Weights of a small image VQ-VAE.
Model: 6.97M parameters, 64-pixel images, encoder arch caformer, encoder norm layernorm, encoder activation squared_relu, encoder patch size [4, 4], encoder depths [6, 6], encoder widths [64, 128], decoder norm batchnorm, decoder activation silu.
Rows from block 3 of the encoder of a small image VQ-VAE, named by matrix and row number. Rows with one number belong to one neuron. Each number is 500 + 50 x the weight over its row's rms, rounded and kept within 0 to 999. All counts start at 0. Numbers have three digits each. After the name is the row's rms in percent of the matrix's.
After each neuron's rows are labels from the 100 images, of 14976, where the neuron reaches its highest value: "peak on" is the class under the peak. Only what is clearly more common there than usual is listed. The data: simulated fluorescence microscopy of cells.
# fc1: MLP up (encoder.blocks.3.mlp.fc1.weight, 256x64), inputs 0-63
# fc2: MLP down (encoder.blocks.3.mlp.fc2.weight, 64x256, transposed), outputs 0-63

fc1.220 051:488571425454536445544517476450512443482492485518456556515528488552528571534473558503403489520554441514484519512429375463544472605497605445606509499560457484391525524443552487526489563475462551
fc2.220 054:532517447604519538488481536442508461486458453452496479576473582523500406531540475541537435532476485492495444549494550486517560365455533409574514400472515457537457459605481451466465499471459394
peak on: cytoplasm

fc1.207 090:546400532437514583565436502574481537501524516519518558515549464467463507476538551541546423463482395464503565522601499492405489511456438482480493453410447549539544475446559452396536457507416523
fc2.207 076:472410500565481527392485472450586437478542526421544522502454432456535399543545568524434615453470528563483515467474475505542453471506618472450494473568475511453506474499493452536445556567538441
peak on: nucleus

fc1.204 103:554565455555529402438426484429504459532628536439595473439449522494468455501444509511487474485421504561459471477492481539547496544544492509459515533572476431470481426398460577533612519524478495
fc2.204 135:517502506584520397516549523556611529482425565515490562579501521527498497522542505609511494458668491537433509491536523473453485494453546513539553556446602535496526553474513521504432470525582473
peak on: cytoplasm

fc1.75 109:518489443500501478458591403429457548445530471502419503496547469457410464569513508523495470534546511512467592514576568468566487409462407429553442561475567499526521483600552576518507435536471524
fc2.75 126:520586534514544458470554515567419473557431535524577513422461533455500537514515435459519475587416562391534553482497457454458474466517622474471490493477432468510590449420504531425554518465456476
peak on: nucleus

fc1.21 143:477559485404510521562507439525596460576479593471376459467509495477468562508518577504497460427527511473535537522401520461555578518563442474549533383538509481502548514495564392523499537528520487
fc2.21 159:489471501525600461516564513422450472424452478431546539554481545515479502523482490546568518472462511460342598423500574555477557476500482514522486503505567482547449394554457511603515458565507471
peak on: nucleus

fc1.184 013:555402463435507460573519569467508554567592546502460538501433556502450528524551596552531549465495428514596494492432451499412502543474487580478538495578452534514455538587420546556453491525489530
fc2.184 008:405539521443485518423529515474522406436582477487613494520505431576450491599512555509492406448463604445532491563513529511491546512491476413582476546530487511485468512516560419492523496563578481
peak on: nucleus

fc1.236 140:506529435522505465596510478545418433539472498525508521513510481410486493518538385537609449517469458533531383463476544530614586509541491485411432476519492503443547446497510517439512435527598493
fc2.236 144:513541573543479531508465478407578549593473478567446621446490453523523440446524503457472526409480535620554575563429492512494488519500507469507533482502455437568472428543539494406469557520470452
peak on: cytoplasm

fc1.147 153:423513521604467525402435510499570451536506544473457554451457554488406427472423566458454423483540555491560408558453498613498457567483480518483503481545496472477428524523534504544587551457495504
fc2.147 123:473585601569525567515653456560379491436454522463485508441539491457523494581521483468531478445522562434504576593539466465537480453509495484562499458536537527542462548419496481454473515480459466
peak on: nucleus

fc1.249 051:522457469454429452456551393449463524528499478511468503493510453556431423561571515534569492521455512516459500526469517495598391535533434513498381494606489562590572561418541483492538473519510525
fc2.249 048:419529576444524471539540568543466459540497476496478520413423588565534585439404486452521423488537439395539524536570401538452471487493563497583504506493518450547463567551505478444496466541505465
peak on: nucleus

fc1.90 192:499465518457492546513469482597627447504546489558511451547516475545441497484574598511484489573508400489484442515525515580439503518500438477528537534442348462492542443379457478550476484507496484
fc2.90 140:551533532481469501479479450459401514558500510474489517420437446452531563572529341500384528454552524585497547572485448472572487584533566462511474466467482499452520526583547516525495579533515540
peak on: cytoplasm

fc1.203 042:502453568611480451452466581517474596520427465413494521408503425568462470561473575590558570502522537471397438503490533457492501457528452453522534557462526438525430493532452540474472495455541458
fc2.203 043:501550488489520515558518474463535595449591471415427444499489617497458435417538485505504417525483447536530529449385458453533416426505542519480481496513527457524429513452516449487492471461394416
peak on: cytoplasm

fc1.190 117:490502524522492477565599471456485438452531464449380455515515527491461535467405652601545623474532480478453544514480480434509550509507519440476537597498522480454556446504485570515470474530466469
fc2.190 112:402481541554464411451536387513520499495531489443575442504501455514482406513534464404521483497497512542485519499540581578475537397505498472425607461499486533569614577550554502488489540530505496
peak on: cytoplasm

fc1.94 041:583466448493494566541443608434436518440429492552495545533456479485534494509503499449436495491481502495458559521475562482601492446522448590459437489462516472456477637430510390563477532572536498
fc2.94 038:510553531504451451468531489599480375516534462395456383506480476542492532556543511482502587519546504492405430472561480454398479504482501558470573416578555492503544449438488478492459439500456480
peak on: cytoplasm

fc1.14 144:492413455559406550421435507448508572513519491466484578552524515546365528499524536513528420487453504555568393487505505464492443452534472512537553476584430563495462444485488591556510499475425472
fc2.14 159:483445508510426557505450450521585541523521560478441603515448449521453511469461495515514397405521574534605509584441546528560565473549418492473503534548435511470470586552487548585546490482489461
peak on: nucleus

fc1.73 012:556452426413478461525494511472486484466537474518505561471479466505491582429403447433528552511457459565400425454504583525597470395473434469506487499490431482456485542445479523436416545458575543
fc2.73 008:457540544435487534483440470350605465459475503531506430501530468494608479486509538546515457392522454520527610487526462483449464516492504552458538509485489444489584483524501457624514456554574457
peak on: nucleus

fc1.47 134:519402553587464483483582581500566534492485583472462431450612517507454530534454507476487477534489492450396454497518471560492523490519460468563448359541525522505475486606453504466534439538524432
fc2.47 133:504373544506471477509438510499453444567510473600556458499483512507519521517484530542448474506507455506425521453455379529422595511429532606456549488462512514525514473341467464533552487504447514
peak on: nucleus

fc1.140 042:461463467555559408485570492473533496533507495553554529485589493536475438491503606394396517557506572551466509486519456457458429493424588537563508497555529426450572508511509514524403547428468521
fc2.140 045:567515509612487439466450488524475380444517544553481480558495522524524443440487465476484452425422405483500498464453519495463585521504529404527467569525535569649540504490477461508456453450537551
peak on: cytoplasm

fc1.234 019:449455453578585493478578454508534546498552521499490450512562482428484525537546401484505597428449458531527420524474542557439549525512606433452463607480524455469542486481467592452545475519578486
fc2.234 013:527530491588459519437461594441549409524409521440541514479564436489496428459573546513519496496569565490431549506464604528462501523523382469478502431485461484473537511516583462490487568416427511
peak on: cytoplasm

fc1.162 179:548415481543470484545412495503531511506466476437632493516572459472466423527603494431502569510434468535497388502537511507445465596490543552397508424532527583490452529507490467495572467476535513
fc2.162 133:513580552503455509504493417564564450473453560491497473521582475448524499600528448547426541566476547451520569478525595495478453497527440479356492463488500502614512450412497467509431548511558483
peak on: cytoplasm

fc1.89 147:503523481483541492510596428459476529521453512540505516550500549449479617406429546557479558496494555515471517491491519557515521396469495430450440517454434400532564484444465536522634458464437574
fc2.89 181:568477480425514401481477555477567514584447535564489500482477426495513436469546530518416521523405420519605500490531495427416531452541552557537475526480484510468622518486440424457550462463511560
peak on: nucleus

fc1.107 026:506366506434500541506453557513425529482549493464519529516510564532487595509621517468602464458491469553516425483461445485417476502509494505513559468526412505517458441434477610460538475433503409
fc2.107 025:501518500439428515464439545415650492482553490468488465499478431507422536468478480527538458424468594544522497495508562495567493451561478542549506547511489492441479481567520553628548425486574414
peak on: cytoplasm

fc1.60 055:538448459406523530569525557639471521609567456357437476506456566506438489463448512523526467478481530509470518520496429462513501517459482486516575475477558467580559419538478547528499529417503463
fc2.60 054:541539498540463569489476513473497394520451606453530555531455448432550432510558549488483556470524546503527559428448512474499527589558477467501529437489594432498479481451552485499451476610432379
peak on: nucleus

fc1.149 076:506498535473501553583436550596494563510505420530492513560505491508451498465495524566523486426498516476490574559618415374498492470411431491477461436546566571524496418519502502435564433544479534
fc2.149 076:459493490618530483407444464478624465517460507462532486460511534460525398549565558514482570473445538445570496534413587503523457546512495412450537452498407535520506557459555486518467591501468475
peak on: nucleus

fc1.49 135:475504463470459497504513462461480459539407501536412413525529419612450526488566503442548472531421502535456541576523519432569428484436529532517436456542501534594514535574450545573499435555430449
fc2.49 103:502485519554508528601525522586478474460521517563499470449480553497483541505458494567485380468532392492442609485502497468505373520494459431474428564506475459482439571506487550596574506501470417
peak on: nucleus

fc1.179 165:489444356592609506436477440428572537420505532467477452474539466491416521522530528544458517540452498519433483545567541528517501437478546538568494467481514502517566491508533530584396411542484501
fc2.179 143:544571543502479547579544572585421439505494530592498443413443538532491446471497499451508455494469443461470504453479536502540524432509439447537399497602589424531459502586468417436512505509543508
peak on: cytoplasm

fc1.13 047:471452509544449600391466524481531533512558502474450617589485515504368488496497511467565400506459548448563493501527547478536441532480439469427514494575468495486529470464517609536440477525429477
fc2.13 047:509444580521445482479522470561455510504516575442417508413594535500501579495501487459497489483497504537630466613518494550481480453511483487515479502559455465464453688496542540491534514462469434
peak on: nucleus

fc1.152 144:532485414417426530516453491516513444490440544447593488533577435475468509604529565563516473586449432483504411492426516515575512566463475595406521459479513551486527561494421468498546452492507519
fc2.152 160:488507503499492557501485505575499454465503565527524423501635532557486425514541501563527496498518602533549518545522464540508460494598593429404425489491514499520411458424522381495467492461577540
peak on: cytoplasm

fc1.74 129:434530485450483443510545518541489520632490463487420486475498507575547443481500534405404452522518443510531501603502514441519533496494495495561558390474484451520511474553479546605389597525478483
fc2.74 135:571538564565529456498484474483485481442484635542542484653458521441567456489493459480517534578489560493509551432508524538426515533520547473458549495585565523575418498468500482451422421481474470
peak on: cytoplasm

fc1.196 030:515461512432527527531492521526483598436574425473458562459573477443384559486459509477563417534496525480579515412419438518514422495587425504475529550512522461508526474486544523621481455525480448
fc2.196 031:488512564568419555516500448561408573490552537524548492522572466527525575552441443512534445479479502553566553533474444497503453472453471494541534550446429400372429544516562572511497507488496412
peak on: nucleus

fc1.38 137:533470416407522535436498538501507520492506474551374562506486483499562434560562565560497414453434449463526514585427505476542509594464576502594448477527530458463546458417533516507449543448485536
fc2.38 137:491505521579539552518567452539385475524530487464492516482440534550456571485455542575493505474499583533501445498459530568481553456485462473437489386491498503535400640542495412498498494563452407
peak on: nucleus

fc1.71 160:502491445515456396523588521535475442543492451501480481496470528532433532567421562430472519569547576573499449464440476403474551476462515533568464483465495455590449457559509586567434603495462488
fc2.71 138:425507464541411486483475566442555585550481548535495458515589489518491463512511475520393529475550419505572551533432460496527543434524577414494504448515456504578499442456462423489472501561630543
peak on: cytoplasm; nucleus

fc1.211 187:590516518521518468495531557594606424470524492633545476501511388471462418460568511509555374492485488497476463489490445482503541501507467533468460426410481572428488471492495583480492510509566518
fc2.211 184:451400430487420444365536523482585491505527463515491461571495591580447616444497537443467549540536481455523484540536466503519618417490470495492485430541473490510508460547499462557518480479479563
peak on: cytoplasm

fc1.166 177:514503483507466453445397462557649521497486499486465490530535487483405517492500516503500501462458556635490457513475534541392578510446476479490462394570438533505456516535457526508630532464528528
fc2.166 191:473499603538483543462531495530505519574509510373498576436581446485490398516482536516440558481498557396569497606489507527535448508470459533459549442446514569487472545481500468472514513508359476
peak on: nucleus

fc1.109 173:541538522575443385386490486483537546532439545502566484551494472472580471436473504511434631500456530522465401487499549436400525556427476503539493470544490541512426557446523533460520558531476479
fc2.109 149:553525534590470457528414426477543505521466558480523448441494488450509448567582485448374494517526560515453518480414497499618439538487546495476463407551514507520506428520528482576449571550502411
peak on: cytoplasm

fc1.66 083:523540452503523514468485484550542451518481540482401536506499544502420418553558496439491561410424457474572427499579530429505553592529437563533548504444578482564478546512418481434483546544556422
fc2.66 110:533482592388471490565529401525538497441480419371514531547485471484432552420454496468484522581498562512446409562571502562454533544462492573498494495544433466559451448471529493518497476517443531
peak on: nucleus

fc1.102 135:458542444591508454438420402480465526499484497439426444531556478586387489540517585528491459513507465539464544488508482493534533474461489469579496565556537605526476449596432558528427426490495475
fc2.102 133:529508524431488566441620493562516473435463542480504518442454482554413499460555497484563505521470434498461442516388549496464434412573503419535449503479457437520476554624456431482555472504454519
peak on: cytoplasm

fc1.205 070:480568537495511473566547522557516477452587456565497418521547480469500539559476513522502506469459445507445490577460507542454467551478448472533485561489520360339455588452544566430575479488514512
fc2.205 060:467552446601487449504473427421481588530474491512550479518498529531501551525533456565446460507596493577308474385527531445548514533512479442488467548512488532484555569497540517550528463522506503
peak on: cytoplasm

fc1.15 139:449438491483553585537475468471492463486433534514437482492490541461470446344483528537467495523495446576449411472514647566552560487493557579474497526586477516461487571549461541498525429493481459
fc2.15 126:538435471515447481517503462457608499572468491527532520555495486489514487467511489470431535414566383464494543471393416531470501503523554564495476458566487495511461430398438417543533601455474580
peak on: cytoplasm; nucleus

fc1.233 125:476599537478575438476444505586529533359527550483451476449463435516526474442543416504489507598559471472516582467435535512442492460448536497449496498467506557456489509503514572591484596562482548
fc2.233 146:530581412445475592451512549428541505556441523516544464537559523467535541483431564545533544483538477489562433494542386516499532436635478508524424575527487461579595490523471551477504459505504470
peak on: nucleus

fc1.30 022:442464498520470538511465471525457528550585464539490523516509470551463458486663541544464392400447528524484441451463518525439516439533530514476489519459535474464423524503508629435565566423511554
fc2.30 025:513414506438534526475534487445587437469510482512483547507521508567513519462537515503485520388440561460507474621432556575526502538518367472458454564575547522459579513588449479510512515401516502
peak on: cytoplasm

fc1.65 050:450522527455431520495614462493441515550437482531462526478481513508484495486472498391463414547475514551485517552457491435489484481442441496586483449637460570572521557557522536537530603577415496
fc2.65 050:382519512571489523515559537533495514530515584528523537497508569530463551659484468548412417475560470477424590476460503442546472517500465438476407565504443506480445557546516441492443532540520488
peak on: nucleus

fc1.253 105:560519476479540579480459597540437555483526523524389647606471509506502468449516423488483450507453485481515524497509396467553526553414556449492470534607464502501526508475493440565479545490564485
fc2.253 098:435471603520501494469614414492574434540468524470510471432599558471518547555471524542532503485463494540539517571473577531414507440575540509532567435460519435442508556572553461412497477546503523
peak on: cytoplasm

fc1.230 022:471500505448468493471582515487526578492614479412442530544453576507490489501507413540470541526502497470466522425447576569480497575494544421437432558489500492485621450480483524571429408426507541
fc2.230 017:532539416422479499538533499535418498402463495480522446475522549514548453451534515502563534480528447547455537526566510476468516442484614612618408458472550444495565494479609502460519454520525442
peak on: nucleus

fc1.165 058:486512505421517616504493545481476527444520446443438533622424475531516463477503499506547518504481487442433544466534487451616498609411538461475517505605504472534455562393479510563542529471555518
fc2.165 065:503433525497533471457539492539526473489514532484476473464505553523458501527497553521520542556476537521458462576454661594403527462495522562507397408543559507491542487532549368425421488505455452
peak on: cytoplasm

fc1.174 139:593545449483490429431521524455499426581463525497503504493549462438586506469475422459567457463550446532483494450484594619530612489537428525516530455483532521546499515435568412462516490582540486
fc2.174 163:496417483410538532479471514444543542470488546505467468469544542537469495470544566464561424478447565502598519576438477571448550617480497462557613560581447516430531499542424420494509523485520507
peak on: cytoplasm; nucleus

fc1.208 021:555558608521534457526597495510494537571529450546477550499476531456546495566426481424493454464438577458445489461502496572526524478510480576501434626406535495518596483435511559496480514488463407
fc2.208 018:426528449552465538534489405538410567478519573508482581524478489541553500502438421496495491445592508586461503457585386535504530534554432520549489588475431422494527470509570555459497559504459487
peak on: nucleus

fc1.143 078:546492481449539658476520501522536562443530491539501535562476519463465473489560521558434502516450508415440464491501520410573441456404427607471524485534549468573481518406487465549465515566546548
fc2.143 084:507431580440543510507557469509537405527506462504465407441536517590477580490510557411510507510540575544527559537583550494423509493489469517536487410591512502486494571544507401458443533424426523
peak on: nucleus

fc1.240 084:596472516483566476573442431464423584508489536603496425446499615448485480538455517507550512533502513513483503466501454463546397532501512512500461483452589530473466583591517425525548553426497424
fc2.240 096:442605490555439431556603499529467542457501436521549521476463547494484561547442491485453480448522555447539501495514423493464534472509629497543578547460420397481530492454570431502508553583549494
peak on: nucleus

fc1.44 208:532441475475510486453553498467477614512561414490490539493451468441457460454573455517538519493413575508557467393525504482456428564585506467475493517508556501424510496542547631505383488474460550
fc2.44 170:514482443463420473514552517575462566488528480495465465510512552579502555427539549457615477508431443463510394536465528596393489435478467534575574489505457436473541557506570540434507489425530512
peak on: nucleus

fc1.125 066:585577507507457505516397394490543560463486466526469434447536496485556518587457531529568470498570487512390570446450483469585482479499518484479481402484515523553453574574474394518508523439527456
fc2.125 048:455660512538528436478606514479450524506506553496517518459563543516514555545425488523600514427548532452550566500499489522476498506553551424484472520447560380481483566444558392485524475494506477
peak on: cytoplasm; nucleus

fc1.248 156:534489533489472455543591538488544402483505543582513458480476498509539622498506475459510473497510424434471542494375486524457521491560448428524395384537511433516568539476514443561523422540440501
fc2.248 154:563456512512521487481552594529473444522518446523423465503550509554480466494520500529546465529410343572378515416459531494432484437489516511563497560436509528528539521522414444457489488466600467
peak on: nucleus

fc1.135 114:458526478512552519539539567526503568580539452472320601479506539501418475452449466444516644569458510488581487447483529479531500536519504476518526518454442517546542466475440511503449494475472421
fc2.135 143:457535499512459521505535440552484519386520527391568460564537468454503542534509487512491539478589464518430440548587495532452554460456534598605500519433423414515504482455590566540468486522440475
peak on: nucleus

fc1.50 014:517481506554516567455505524512458521444541531449524526518473425428512568506576469432601482456551478472477475467427515474579529545504460478488563535557571423426548563451598447508551421602575456
fc2.50 011:579505586512477530415410498468532568567477399541487508493473514446523515393493471576512472483474380548448566543577554487491509440533525543433554479456486511568465546506468527505422457468469405
peak on: cytoplasm

fc1.29 163:522544544555531472447507601471518508524501481508475488463491521452519470492526609525463521554538552427548527433434516575497441420468542495513395480576508583514499541449476378445496444588387511
fc2.29 162:567524580444583514568444509444454519590454488492587434469495471496521458613523485505438542491492478593480583522447477423577519510515537530435525551396597534513497462506468477534514569518516574
peak on: nucleus

fc1.247 021:402494489470541563571484490484426431507467553404456481472479480446451475533579440499494525590438466477544365470439648559522531497433591491475506516541521482490491533522455531435513472497542485
fc2.247 016:558546508548544489462381436455505553497423428626509481489497480491415445368476488542448531480604465538435567499487488474544437540529516543506427459525381517537490472545508479524482537479502499
peak on: nucleus

fc1.35 120:425558505530556496558533545493433481488512405496499522515416573574553549555532534552593449405478523522515624510466473497446525507427463538473492504521567514458499588536472422455597452546456453
fc2.35 150:537537441415542502525561428554478446494494494457505551527530533535457457437502494541502620407564431406596373495593576539511460495530453511460484473546502492502462537495549440447507472501462573
peak on: cytoplasm

fc1.78 084:552549513357492444515609415557527493538480474449441482458542443488491447547554501417486552473475482452529433536459495590447572537510529557584464492513597549527545522464525398475508545492518528
fc2.78 087:536537616404568482493513539433499495464465448482476523488400569481489508498491516527534495494555517445403524400535515521384619525514516556496539523416606485508439441479468431513532506552513521
peak on: nucleus